{
  "model": "class-conditioned image diffusion model",
  "dataset": "simulated fluorescence microscopy of cells",
  "image_size": 32,
  "grayscale": true,
  "arch": "uvit",
  "parallel_block": false,
  "width": 128,
  "residual_init": "scaled_by_depth",
  "orthogonalizer": "polar_express",
  "adamw_lr_other_params": 0.0011,
  "epochs": 2.6
}
Rows from block 6 of a small class-conditioned image diffusion model, named by matrix and row number. Rows with one number belong to one neuron. Each number is 128 + 24 x the weight over its row's rms, rounded and kept within 0 to 255. All counts start at 0. Numbers have three digits each.
Before each neuron's rows are labels from the 100 images, of 14976 (inputs lightly noised), where the neuron reaches its highest value: "responds to" is what is common among them. Only what is clearly more common there than usual is listed. The data: simulated fluorescence microscopy of cells.
# fc1: MLP up (model.blocks.6.mlp.fc1.weight, 512x128), inputs 64-127
# fc2: MLP down (model.blocks.6.mlp.fc2.weight, 128x512, transposed), outputs 64-127

responds to: dim; long thin cells; red stain
fc1.500:097142110171146116100146127110154174158124101097104108117117099153135143124142158081139096139133148094181124132129139126138096114147129133142143103151119129106118108132096110130101096135105166
fc2.500:132109166083121121143097157118078112118158149152135152129125152092116104108089077149106154118126084172097162125160129135119138137121127108134132143118095142124124164120126156133169166137159101

responds to: dim; red stain; membrane rim
fc1.312:134115094139129196112071147112125131140107128110132104130122083129114116164123146122104130153150073103139077098132167119102158131152099127121139123138102091100125177125119125103176144149125152
fc2.312:117122143111121123155176124121143107130110142140120150121140131109123146078121101098154163131119170158134185165142114124143142112089131091145121123128134150154134112121133111152123093155153137

responds to: fragmented nuclei; ring around the nucleus
fc1.485:126120138130118107160135113153124120129137125123109143161147148141109135122113098157119157119098111146111098161121132109152146142145128153155112159155142102111115090139083147156147103155122117
fc2.485:115111138126102178113112122082135132125101135100157163084127113120119108151115133100140116138146134132123158085116123171128115094147144105128148093090121165147139150064129141111140122119145146

responds to: bright spots; few cells; cells: one or two
fc1.473:138157158118136124121128125166106117135125122091143139128112138135123128115149060108107114108111135139111147090148132132147118165174117118139143146128130131105145157134128137102098165169124133
fc2.473:128093131126150126189136128099162123088176110128105155142153120130129130105114140128113151113146128121171113137135125118074184082076136122107132128120146166139129131135103142145142130115114120

responds to: vacuoles
fc1.353:173127120111141146094155086102154131115185131137122150153121124132146158141103164146143158151131122139105123130083109134120125145104125068114137119140099127131137137144105098135118136116115107
fc2.353:086103180133131120155125177150098120161098108107117133093130120161110131102136092123087095098165141108128145110152102095114130110153130185152114126118114091097124133119123153134119128138134154

responds to: ring around the nucleus; out of focus
fc1.298:115083169115120107112095097099154159137126131153182119114093106109101097170161146149128138137149139099110138123130123117113122095171137104154087151106077140132151107104133154133134112120053134
fc2.298:179151100163131159134164118152152170087146129103107133125153150155140171100102126116092118083130126160102098105141139145118131146091113135113127129148172136129107126126111159117114148123165136

responds to: bright spots
fc1.423:096154112102149170099103136120162128172122104143076088121119092112148096114090120152131152152159121075097146113123152118150112151111152094136159147121093097159103117167134159154194089133074141
fc2.423:161146117155134082154162099113100139048107150106177114092092116143100106127204152141141118136123142140139099107158099118121138111110098132147080118136153174134143142074105122143105155116166152

responds to: ring around the nucleus; magenta stain
fc1.487:130108157105128076081126147136112144116169132163103166074140157154118085127132101156145112122126139103144092151134132090127130126138135086141116082124185160143141128142148117115128165166152128
fc2.487:114152118141127133148111109117174099096123161104156098175111148095128161123116153111162141139158110174117131134104117148123119124134122160140168103130108124126134139091075145108140144097139172

responds to: crowded; cells: ten or more; long thin cells; membrane rim
fc1.99:126100141173100095140119088121162120149123102155143142166148090153168088152123084107173116180122133110134163119132118146124111118125161134156130108160121100143154107131099128151099108128131120
fc2.99:158126149165131107116120159120101144106149181131133107166124178059150144137155145161108108127115108171141109164092127124101131155142112156101130166138145135143140126154168125070155117095121178

responds to: vacuoles
fc1.228:108115081109145134105170120115121138177119110129140109126122067121133178144122114120106141126124106163112164145140135105106095147148137109115137140140129145118149145120139153214124120120125076
fc2.228:131152132143128135146091109144142114093122131115138147102116147133120101117150127095132121116162158100131107135136090130126174100123106101171143079122143110143117137113120119067130143131134160

responds to: long thin cells; crowded; cells: ten or more
fc1.128:117180158148124106089086148130135132115150131106135104128151137137115154123134159142166121102126137124142181132118120137106111117113134129163128145124118117116105097166124130120106116136099099
fc2.128:113104067098135169141168089154121112140116120135132152105104114152129107151105115106111137114150126088108118129144190156157129106150096090139129080119118150104129148102105135147118134128109123

responds to: vacuoles
fc1.84:137175121130136125139121070093125125129129149141110158112153119130155107138127100166129094135113107104105189130128110155102121096151132114100101166155146164143106135143119099131129152165111096
fc2.84:129143113130130139086126159109093119126117096122149078146105125122092175156135164112149131125129151133125059113132138105148132136121167157128206100116095137135126115108107149131112105087135126

responds to: long thin cells; magenta stain
fc1.60:145132148120096101131187152103132130100113126156129165144104084104087140170112079082134098113122131088104129153116108158094145075101116085129134109092149141124124138151110133137127104115143149
fc2.60:144133130162148122118086132128098161154151151128136114138133164098177126110151158179111136137106138185143117123109124124127135188148148190100127169161148124153142118138189136084149139098126131

responds to: dim; few cells; cells: one or two; red stain
fc1.260:177097131110116113129137107152144168114121101148123076144103127118127094148132147080116092149109107096194073147149115132106108124103152156123155113120097152129137139135098129131133124145122159
fc2.260:084137123134116165113135195109080105125166142089133140132169106145124164153114123155138139151185168142084198097091159115151130127136119121148125151137135118127112140094111138121108128130131099

responds to: bright spots
fc1.412:092109129090146146111136140140148089121153132150152189162153101125122131108145149109129100135130126108109120067151125104145095124143155128155193133137136142146152113112117118078128140144108110
fc2.412:067139103152108083119164109075179159135114092120136130092106139110119148130122076117109130148111126087112112091129117097094112110128077116095130093106167097101117162159129134143102170149146167

responds to: ring around the nucleus
fc1.32:141112131096111137155095104104116099099127147127092094160174118109150125153136092082112156124159140115139152171112110144130179124101167146135105169142108153138124104146109094130151115110098112
fc2.32:109151137129138131125161113148141135171146129134157134075107100140105126130099129147158102139111111097114100131148134086126113131138108079142164070102146120099145114129116158139129131147155120

responds to: long thin cells; crowded; cells: ten or more
fc1.233:115165134154136143118118110136126104117087099158092145156143126124111136105142124136085110121135144092127147177135136177130136130112083123084102095143162112103096089062135146117132092122111144
fc2.233:149085140116133099161157135126138130117158137121150124087137138108150138129137139123161125150145111173161114100141102062102129144112157145143148148124126117161114153178096096131139124130167102

responds to: crowded; cells: ten or more; vacuoles; fibres
fc1.483:129120174153075132152107109106149140120189093094139108135131097154154099143126120150140088101111096127139108123144148112154100090139058094130124097159168130134115140065134152105128136099109140
fc2.483:129151095092211149114143163145124100154104137144133121122127163105086164110139111086133141139140138111118118124140103153093165159117173139124137154126111120119134153170114106130126129146163128

responds to: ring around the nucleus
fc1.162:112113114128123126189146134115180156116142136110133123116126122117136162129118101104172104087092120153131103087150129129160133093156088134120141156140139124155120118109169155119141124164140109
fc2.162:138123150131126149096105106166119118123132140111098144116129117138111099109146155147111163160145127113127158175140136117112127166093143110151112081149126144099151154144072094131114133111096134

responds to: few cells; cells: one or two; membrane rim; ring around the nucleus
fc1.106:115165160102130126144142129126137125113122102146094129142140145108128175159131101145145110144122141133129149095138140126123143169114135131123063116154138137153135130152135139114111155104091128
fc2.106:131125083116159130155107110122135155143104137131160148110105133117085077135141139108110150112151128125069137139110094137120114126124124123131188097116087106146107148084108098149139128172169115

responds to: ring around the nucleus
fc1.10:131171121120137131166159088133134150074092092109110120110144115125126143111169115139158136113162131123114126132173082130145092127110101153144112122097121127133175142112116112129143158168143131
fc2.10:115139115154136126108117154168107080143146162130117149133086141143157107129071130114139152155113140124140136149103165126092166154149167124099148118145117119127102104153142119100116118124137088

responds to: crowded; cells: ten or more; membrane rim
fc1.20:118155107111118186134152161143156115160114115079146140120152161097117096095164156167108123103113131116154176056102098157133146134093083167115092135134124148165100182128133110112111135148149110
fc2.20:090156149141108106139089096153160135124173156146127144139105116154131109160102131086147142134153138136124092157140122137143129125145160153156148092119147128123150127148136142155163152118161140

responds to: vacuoles; crowded; cells: ten or more
fc1.320:104157151156158135139104168169097161119145133101170135130123144141114179143148136117126132076158105096074174105100084139116143104116121099102111122091125158173151141137132121119105127150128108
fc2.320:176125136155133095104108135131116142152148154160116139152136172072170130120151147151095106141083122165154100147095137136116131168123148183097128152161149103125144113139169128094148102086144163

responds to: bright spots
fc1.340:149150136148114148116100171110154139093163128090091159114108120166109091140085111143104098144159100093144106111096144119139159111144132151172147097108112091140089134171104104141131155151126145
fc2.340:155124151151129092106109144126122143146141159156138120154138177076174141147159144149117124132117103176144115146113118135097126159111142163094139171133167123156157113149164132090143120089130139

responds to: bright spots
fc1.131:105126115169148173133146149087117115140071114161107145122125127145097149141160137110125137124117186150110114093112124131085121117127149163103123120124139177168179104109149112094116124154133105
fc2.131:156106139102108098128135106175129156145136147081127100094137097141143121097076107128117109154153087100127144148126123143164126147121121097134121116132116113077077155115118133144127129110113150

responds to: cells: three to five; smooth cytoplasm; out of focus
fc1.283:147152133110130121130138145135193115144096101131112168157163120111136119122099153149134147096140092096148126134079113164131149119088140125114096167091097135140127139102093116135119169102119151
fc2.283:107088130104125109124109096128075148137162099164113124093108113160103130098093128141076101160142149165136149113138108094152111150135142119154175072169172143153115123106131126146145101136108105

responds to: crowded; cells: ten or more; membrane rim
fc1.382:072149078119118106134136135173108140138121129143145093179119129162144090175128162196094148117088080143167128130118135129131120109146138124161122140124101147122126106123131098094117136112151067
fc2.382:160102132150140149087119107094132117073130153141112162087140134097136160119092117102165145143150155108093109144114089104130135126104116142112151150141150090142106137136112143192147149134094155

responds to: membrane rim; long thin cells
fc1.208:173168085086130131175121142118087144092081157102144121124132120137133173101134147123146152126131086143101112130140155124099174133127096110116141142145104110137121143135113117119136126145153131
fc2.208:104089142165142104077101107114151104142170094175095117122136161122129076126096102122140134099125176133107136112129087106138132150144175129153133101122125099122130116109114135149116092106097129

responds to: vacuoles
fc1.243:168144123138134188110105159106148115112160104099099121121132137174174156124119101103135127089112118104128174200101094107166132105137144113125144153122111147142126144137086085157120126132084089
fc2.243:152109146088094132125165117138087124145101120132114124119094117100118091132097174131156150140163133137162139090169158137119160128112127190135132154140118109131117121116151158119108119116143140

responds to: vacuoles
fc1.43:122138098111097116113129064157106128100119112087101113127150134129166092170148147091141129141122109150158184119136134110109131090126169087087110132144167156160120130160102093113113135137119150
fc2.43:137092141145171117130097165117109155125142154142153153122125107116100165082134092163096116127126136133102103140146096155173117166137114166148157115109076082107128112098132139155148090139121139

responds to: membrane rim
fc1.105:166147120108096108116129128088158149133146182161110137097152114113138153122121108154120145131134112126143114117183126097131122090171097156120106128140179138111141102163115096128156175154110169
fc2.105:137128155179136089113111144114114150142147145140146122181126169069171132134160141142121113138129123150147110134074116136103134167118130157112144175142120124149160139155172127077139095077130148

responds to: vacuoles; crowded; cells: ten or more
fc1.310:111094113168075115118095165088085113131176127128134108156165136127142092156135119119155133122138097111107129157137115164176100106123143108154176113127114133132158143092087140159176147146139133
fc2.310:161176136108168125128127119144164159152082158116102151121093126131101182098144144137104129133135161130181150135116138114070142128159121145114074118155130112111097112147159110124096124104135150

responds to: bright spots
fc1.327:134100126159169120155110141133143139110140123138116145130141091126115159108114129135178132115109083117157105146120155104106138132119135160100130095119141128147139164144155068092155177167106109
fc2.327:128126112121088100119144130134135152109132109100141153107097162150142102180132105144086138123162164138110137122124139130148124156113092081137128167145151152161147117106107175152080091100159126

responds to: out of focus; cells: ten or more; smooth cytoplasm; bright spots
fc1.102:075118140140177163126128152110098108134109084159144139139139106102148127059131138117112106114125149097165080095124113117167124146140112123132125121139074117126140160154119136134107129139125122
fc2.102:127111116105103108112133095147151130141122152095119110088103122148076122177094109129139170132102126168102187101125137142104109092109122055150113115112171145132089086101141133121108130126142108

responds to: fibres
fc1.153:083152129124136146071106134096135122125112080153108154126144149110123117064128079153088091130126166113119136104114128162138080147104172126091132137136148118097159099133155135137127114121099112
fc2.153:154121151148111117152143094123136110175143175114164142135111148138127124213114177106149153109123098135145096129149128109132175124137104119157133112132133106178077159123110128150150127121168115

responds to: dim
fc1.398:118128132106139122129168121068175139080147128112129156087087113127132127130072132122151133131122094158106095140146132094099132126147141138129146119124156178112129158127112161155120096125160113
fc2.398:135174095165129126113090117191136120150096138150104062169157130151104142139172151121088084108122125133136157107110116132146111152086134144119108154117127120162105161110147110125111159114105142

responds to: dim; membrane rim
fc1.426:104128117140137156121166134122095146125162156117111102120138082137102134135105156113128095124062088129162117143158106154144126160141083094127129112104126115143111095186097073164128120105150163
fc2.426:139140124122113096125135112130141103126118066144156122101132153136135113129168100143150130076190144121095159093102143095122126115113150133127125143139129117113124128077169160078134135149108113

responds to: dim; fibres; crowded; cells: ten or more
fc1.448:122109119176078121137122148071080132084122107116105124143139115136135054124157173147161110149087064085112111143134150144145119148120133116152118142142112100089083124093145133121160093135168104
fc2.448:122129174111133128117127129154139136127112154132159160126130131133127169152102123107086141125168163185163145116130136083101104079106146124059119140131092136163159112145102104093132173135124155

responds to: fibres; few cells; cells: one or two; membrane rim
fc1.285:168140134122110097129131147094125139118140106134096142156127097133163088127143128138129118109147137121159129147136127143085110135134129063087137120129129127134125096162131106123135084176128137
fc2.285:129112141146140135135109089181135107158121168101141111102131143097099130152119129112106122144119101143128132139127145123160116156128135175134099141125119102120097169076115149132111199082086127

responds to: vacuoles
fc1.213:137148106106092109067138146113161163092102146136115138106126068164183150132132125134135110117141085131187157130111132142144130131134153157160122158130108129121133161135122128069134157127107069
fc2.213:118124151132137174169132127171115131154167103089136113128149169091082117159114123128117138093161164109087113123124109131122132085122104126114131112101168136123098142141093160156098135127144141

responds to: bright spots; fragmented nuclei
fc1.94:158096127146120171194147128169073096171123114127132140121128118150155119107128138138104118128111113126151150111155068124123150131134133127095142090150149142119138135130101146093089114156069121
fc2.94:091089124131120090111126147087182140055120116101127103097171130124127147143131109081161127102110157155122123175136168123121092132135133088123116148122122133149124125114118149159147146147158142

responds to: cells: three to five; bright spots
fc1.93:153166079160129113151092113124114157164126152173129126118114153123163123172119109152175160133110129133094128140130133079134149106113126114163115162138128129145120110128132141129165127112123135
fc2.93:096057155153117144100150098141145098123117107075120140136136109106087143084136139128100096115129124111145130159123111196121153145139132152113121104131124127142093141134148072132101099116072140

responds to: ring around the nucleus; yellow stain
fc1.509:135127124104146118140147167105106151133113105112121093106185107109157157128193144151117114138136102155138142109174116139112116110117137134105106095142125122115123136107073147139123149148110164
fc2.509:105118147171099173115096083170117095109120160116176181153111122129087092141094150093148086139117161096133088186084126126136127142188121112126124167106105132138127146142151099156092099109147107

responds to: long thin cells
fc1.393:187168116083163181154154143081092148127122099090154131134157094122130168133169148142118120121174130140108168073132114141127133093102112125092151116164120138123112163166106135078104115178131120
fc2.393:107092130169098095107094092161175117108150153202097134129133149130081085167068119123143117123139117129111114144134102114137149171137142145132138115130155109098124136144124134189133160104121122

responds to: fibres
fc1.505:137117126153124161162109106095087110111096134120155132126123165141109096146170174085121119140147134112129112101145115108079139152113154061159190122083148129142125156138124103160132114137110144
fc2.505:116132133092134109107140158166135111165163136141118118079160092123107170120125055163135145157107099128131137148110153165176120147131083153131082148158131137103120116104126170113130144099149153

responds to: long thin cells; crowded; cells: ten or more
fc1.279:135091133174110157171138112112077090123118123167087125145128125129126131083131127105115138142152147175108127138124124124111127146132072113127130149091128109110130115094138146161108113161133152
fc2.279:125123158101156117108135187152147113135154111117165154143143155130161084176127118119150145140103124135146109142110084139123106112127164127122135104143141153130104129173108137110167147104109120

responds to: smooth cytoplasm; bright spots
fc1.418:159149093128189139134158107141125119201148124151128143144151118132167144097104099163124145119097131089144119111128106118153151087138151144117155138106142130100141150123104130112112115099050128
fc2.418:085104094133099124112109147104134164113107107114114101128103116141096139137103137102127087150149132165103142156103144123133084138137108094165152115123099131151142131103175115142155130165137107

responds to: crowded; cells: ten or more; membrane rim
fc1.7:151104112149158163123120129102140146102141131116153135126104156078127102102144148129107085136106196108120117100136100123157120123160112119116100090127081144133132134139144133113107137083120101
fc2.7:086122138104098106133147107155132110169128134137115132126151133137094173105101130135141170141154078142145146175147126111092113139097113132135141160119158130134135109110091109149130152157125146

responds to: fibres; crowded; cells: ten or more
fc1.275:098125055135115118117120200113111105156139151126152137142127149148112138086132141119085148121120113117106137105108106119159111103122107066118159117137131149143141126121113118138172138137086148
fc2.275:131171191135110147138106092132132151095138153118115112113134113096127113182129072126142122118109135121125122134137177124107150138106125142117083175099125095110092133167152109132135101140100124

responds to: fragmented nuclei; long thin cells
fc1.154:165164119107143168138149146112140131102129118138152048134144141139127133134086105104079146094144153128135137176107093108119127103152115154103136153134139168128147081155131145131136142148123117
fc2.154:087041115078153084111124128135120112151130145146090155135135147144103139131142128117158117132102144142146122092143158108159159148085136119156133120134123132132101125136151102099124111117117100

responds to: smooth cytoplasm
fc1.125:119156085085165158114106121069176145145156119094154151149126111111120130067145144132100106111127168119155139110148129122146113164125161116118108095132105135096130113151137127178119124118105165
fc2.125:141097142137080103095134137130112145125110161163144080111125139144122110143093109159122179132106110133131118133137094123111147104104124115133152157170153104162126147105090155092118160129133071

responds to: out of focus; bright spots
fc1.318:127135111204123124124154134170140111124141139126144086111093093172149133108126122106143097138109131081079132123092119136154108139106129073158149116077116137088122174139134119136079129145146142
fc2.318:135102138059132117099091117083141115116120116136135133081181116156086110154140130146148136145174104162133116111136124091130171127124143135138168148140092125173121094107099148118173125160105106

responds to: smooth cytoplasm; long thin cells
fc1.309:116139093098114162075181138106144142173151122138070092113093154138143115109106111111124150152129137125144143159077146117172149123165141163127145103111099084105140109132114163127120120127093092
fc2.309:112109168157121084110093138107093102116099152160123141158162117121121125133168142135143127131150114093134078141172143156117089142104108070145131120126115148145137158134124130136175149083139161

responds to: fragmented nuclei; smooth cytoplasm
fc1.380:171127110147124140125146138130147124141146125094087159162069144141109055118117102129103192153143108125130150102129141135119157113142169161141143134099140103111124115102073118140188126109128144
fc2.380:110097087102175117131094136130120124112105128179134141082162089115126176143161159101149073126142175116140108131099123106160113127116105121110105119143108150132117128136192096103111133122095133

responds to: long thin cells
fc1.180:139110140153137152170139154133081085113150092124146068150175128108107106140152126099127167145137165170126128081114129127159109124122119095087171144125141147146120139134144166133163122118121138
fc2.180:145134138102101096083139126149187175124098145112125159085078123116127163107101116130106083116149085102127145192134150139131097123142142138155097089127103084097147120119128119135090124086151125

responds to: dim; membrane rim
fc1.332:154159115111086148142106143140141109162103158165098121136099109103135128120112119138077111095137138177112154161160130121115117119086112140132140085107159107127110136150119089140101105088156122
fc2.332:142108147174147088108115158111114149114153145132142122164157183094167140139165143130101121133104098145149098130075111131103129162135151167103114167151132130144158120144172154089162111110136151

responds to: fibres; long thin cells
fc1.369:103095124185140169139096127159133096146131151112111165132090161159135155146109139126153141153120090127159118150083095163089102139135117116124108140143127127115160139121120115125097117119143161
fc2.369:143113139159094080117111147122108159125131148164132128158142154078157128152153142125065106127115132161144111144108139124123140156103124162131131159170135106148141123181172134084149097101131146

responds to: bright spots
fc1.490:145101143118148115145122134101096113175113141134134081136109138102145108120170113123113130143132135108117114167140111140118113092137151103157121139112110148141142139128094124143134092108123108
fc2.490:124146117128122148136163139105144100130155152157137150131146110120128146146103124131111124107098136132120145093139083133128112127115120139128096095158127069148126100125126166134090103105082142

responds to: fibres
fc1.246:086110107139089126089105139161124095086118119153176159141119095123160124159088135122138145109139135116108107129160095152083124151144121143144145112101159139105126179147087154137138110129128163
fc2.246:169127169151123101124113133110124164146133165128111117147144172075156143117174114132090122139108119166160133147095143129130119153107126169105106176156124110163147100130173120079134109080140151

responds to: membrane rim; magenta stain
fc1.195:075117146161126119151109112095140111155134096111157118098125070153149131112134092133069153126125151135175114127129206160111101139110135097094112117136139129157154165117149111136161112124118116
fc2.195:198128114115146118105153157159116137114137156146112157136162188091098140105118155121165092154128105151103126135101043085142165143144136172132148143134141127121121084127138153111110119143141133

responds to: dim; crowded; cells: ten or more; ring around the nucleus
fc1.62:140107139152104114154133144113115141153128135157140111090140147107160124074158095135122141144072154134105130143124157136159117082085140147121143127090138167138065123097130129137157158175141090
fc2.62:140128140076159145108110145117149148114122083085111132137169137156100163133119142139148125132149135152132117109145107112123110120162110140104073109113160109138169109106123154101121116127122163

responds to: fibres
fc1.256:138130117124095140139104136134127122147112132121117130160112087165125107155104129090124179123136079144130123116100110167113122114118108160098170145115116121129126191089149130148137108128152157
fc2.256:099123119108144119123162150124150117129123147165143121106157158113113137099173147132131115114124126127126136156132162093133122129138123083151068092132135108117111101158123127113101153094095124

responds to: crowded; cells: ten or more; long thin cells
fc1.367:127116120174089103110115081154140080142143125191103153130121109154102082155069121096139130123171140139134115147086124100121119156169137091186118114127120116098149127136103141140116128066118112
fc2.367:129136133086161155179151173083090162122138135087129112149130141113134181104155125145142142171106109116132171105153135115146102107141105148068141120135121122107117117099111120116127122193153155

responds to: yellow stain; vacuoles
fc1.420:113160118076177123122072129163116138096111170114132130105122203082106143164096111093132148125121151131127135127127107140097173148135145154135196128130109133146145106109130113145179118129137093
fc2.420:130113157160083150117184165113152118144138091155118103159137076165133108099143147167134091125136115128156160167131163088161112101112085126128111157113142109105128172106139129118110148121110164

responds to: out of focus; ring around the nucleus
fc1.18:153112115140112081152148071136101151101128106114170193117096153152154106162140109118149148098095150106149122099137116157163114064147108136122120128111176140105139109118118130137099134156116141
fc2.18:124172144134125149098134150097141099121139154126115064102138076084078156116160154135131051159140131151092098139132147140092135179146125127137149108148115130151103161091113108137140107129137138

responds to: fibres
fc1.135:097123120120142142096112165153173143172149118148118131151143131138112115122124130139055138153122111118124093104152104143142132156137147132092127095125122101124089150122166168123156107106112121
fc2.135:181146127164112104122128111122099154093140160126125121124100129097159141131158125154147118126107129165177144168089152123102119115114140141119122165131141133146162105149122091120139121139143154

responds to: crowded; cells: ten or more; dim; long thin cells
fc1.225:081107131138113087125142132119136117156135135180110136110113140118099146120108106103133128166134150194126094189115159135181095111145133131082169141112099151143145132115142148163143157132153088
fc2.225:180112144173111082138089165108119140125138149124149150175138182101154139137170165132114117124102115151140108116113098127084135120118141177111110140149160123146145111162155129068127078091127143

responds to: ring around the nucleus; membrane rim
fc1.168:110169120111133148132133149145151133060134099139124115101171158133110109153113091105094116088150136110170136151132142139134096151150112166182137145112117112115115148137149055145077126112102126
fc2.168:114103138132119110132084098109076127137146156122142138159090135145144127131118156155167171159069122130112133146151125089099129092124126107103135125146112162111149130112116160130151121124143131

responds to: few cells; cells: one or two
fc1.359:154089118098150123152104123104120122173120113099105154157094139095098113135146150180111109167102115139115136150174125124111126120124133134159078113089146148113120110157133124159126093118151114
fc2.359:103099169122112119128155130102106158106133119131147137096161123112136120142145074118118118139109129127139138110108107127164112122158121175059149126115140124162151106084142148114121139085099135

responds to: membrane rim
fc1.104:147125107092174106153123140105091141115135088168125124145139129197143133105171110181090115115146108144141103149120127150120122092152116116100114154118149099152136137122106161094082084165128132
fc2.104:161144172122100138087146146167150142150095177095132129111162148074096153157130164127147119159129120109131146115140115096143133098128157139140116091152121130118146140130128148154144142112125127

responds to: vacuoles; cells: three to five
fc1.303:104103076141118151101129136152142133085097090084152113141108147136153167155067122154118100113147161158113162117133107106105121121167137106121130132129126136141105089142156140093102170113133113
fc2.303:160141162095129132152109106107108117158184143150094136133140105117107125126168114132163151144109088126100120104162134165147142103091113140129132131138168147129158152100080100132110125129125147

responds to: out of focus; bright spots
fc1.334:148098125123117152122152122159136085115156110129135128120115132139149138148180112151140149125130135106140124093090149111142113078117112111096152089173113085146159147117100133122102121127093085
fc2.334:080164127117143135146141132120108126107121154134121125099146125110120117120076146085132132100098147159125139156148100154100135158143121105149088148098131170123123111071157112102123125135161135

responds to: long thin cells; crowded; cells: ten or more; out of focus
fc1.284:141137120168117165142154150148094117101173141107149102143108103119142152148147099122102139166107147114105147069127105127117099131120084097090153108123097124122128106140124148115125112148143174
fc2.284:124111140110132092134144110131151124145085138140104179091133131119116123123093156119177091104145116150153112186154130108118165137135142154167100149137134123154122134136122155131090143092114087

responds to: long thin cells
fc1.370:121180170145120153166145137138096155114122141170132115082098140143107119140157131145114139123123123146123171146135107088142122141123133130128100139132132163104142143116131148102138145114113133
fc2.370:133098092121166121106100155108113113143136138085126149158169091109134134111149149132169101145134118136136151095144107173115133158119079145146167142120145100130102133154131104124147132089141153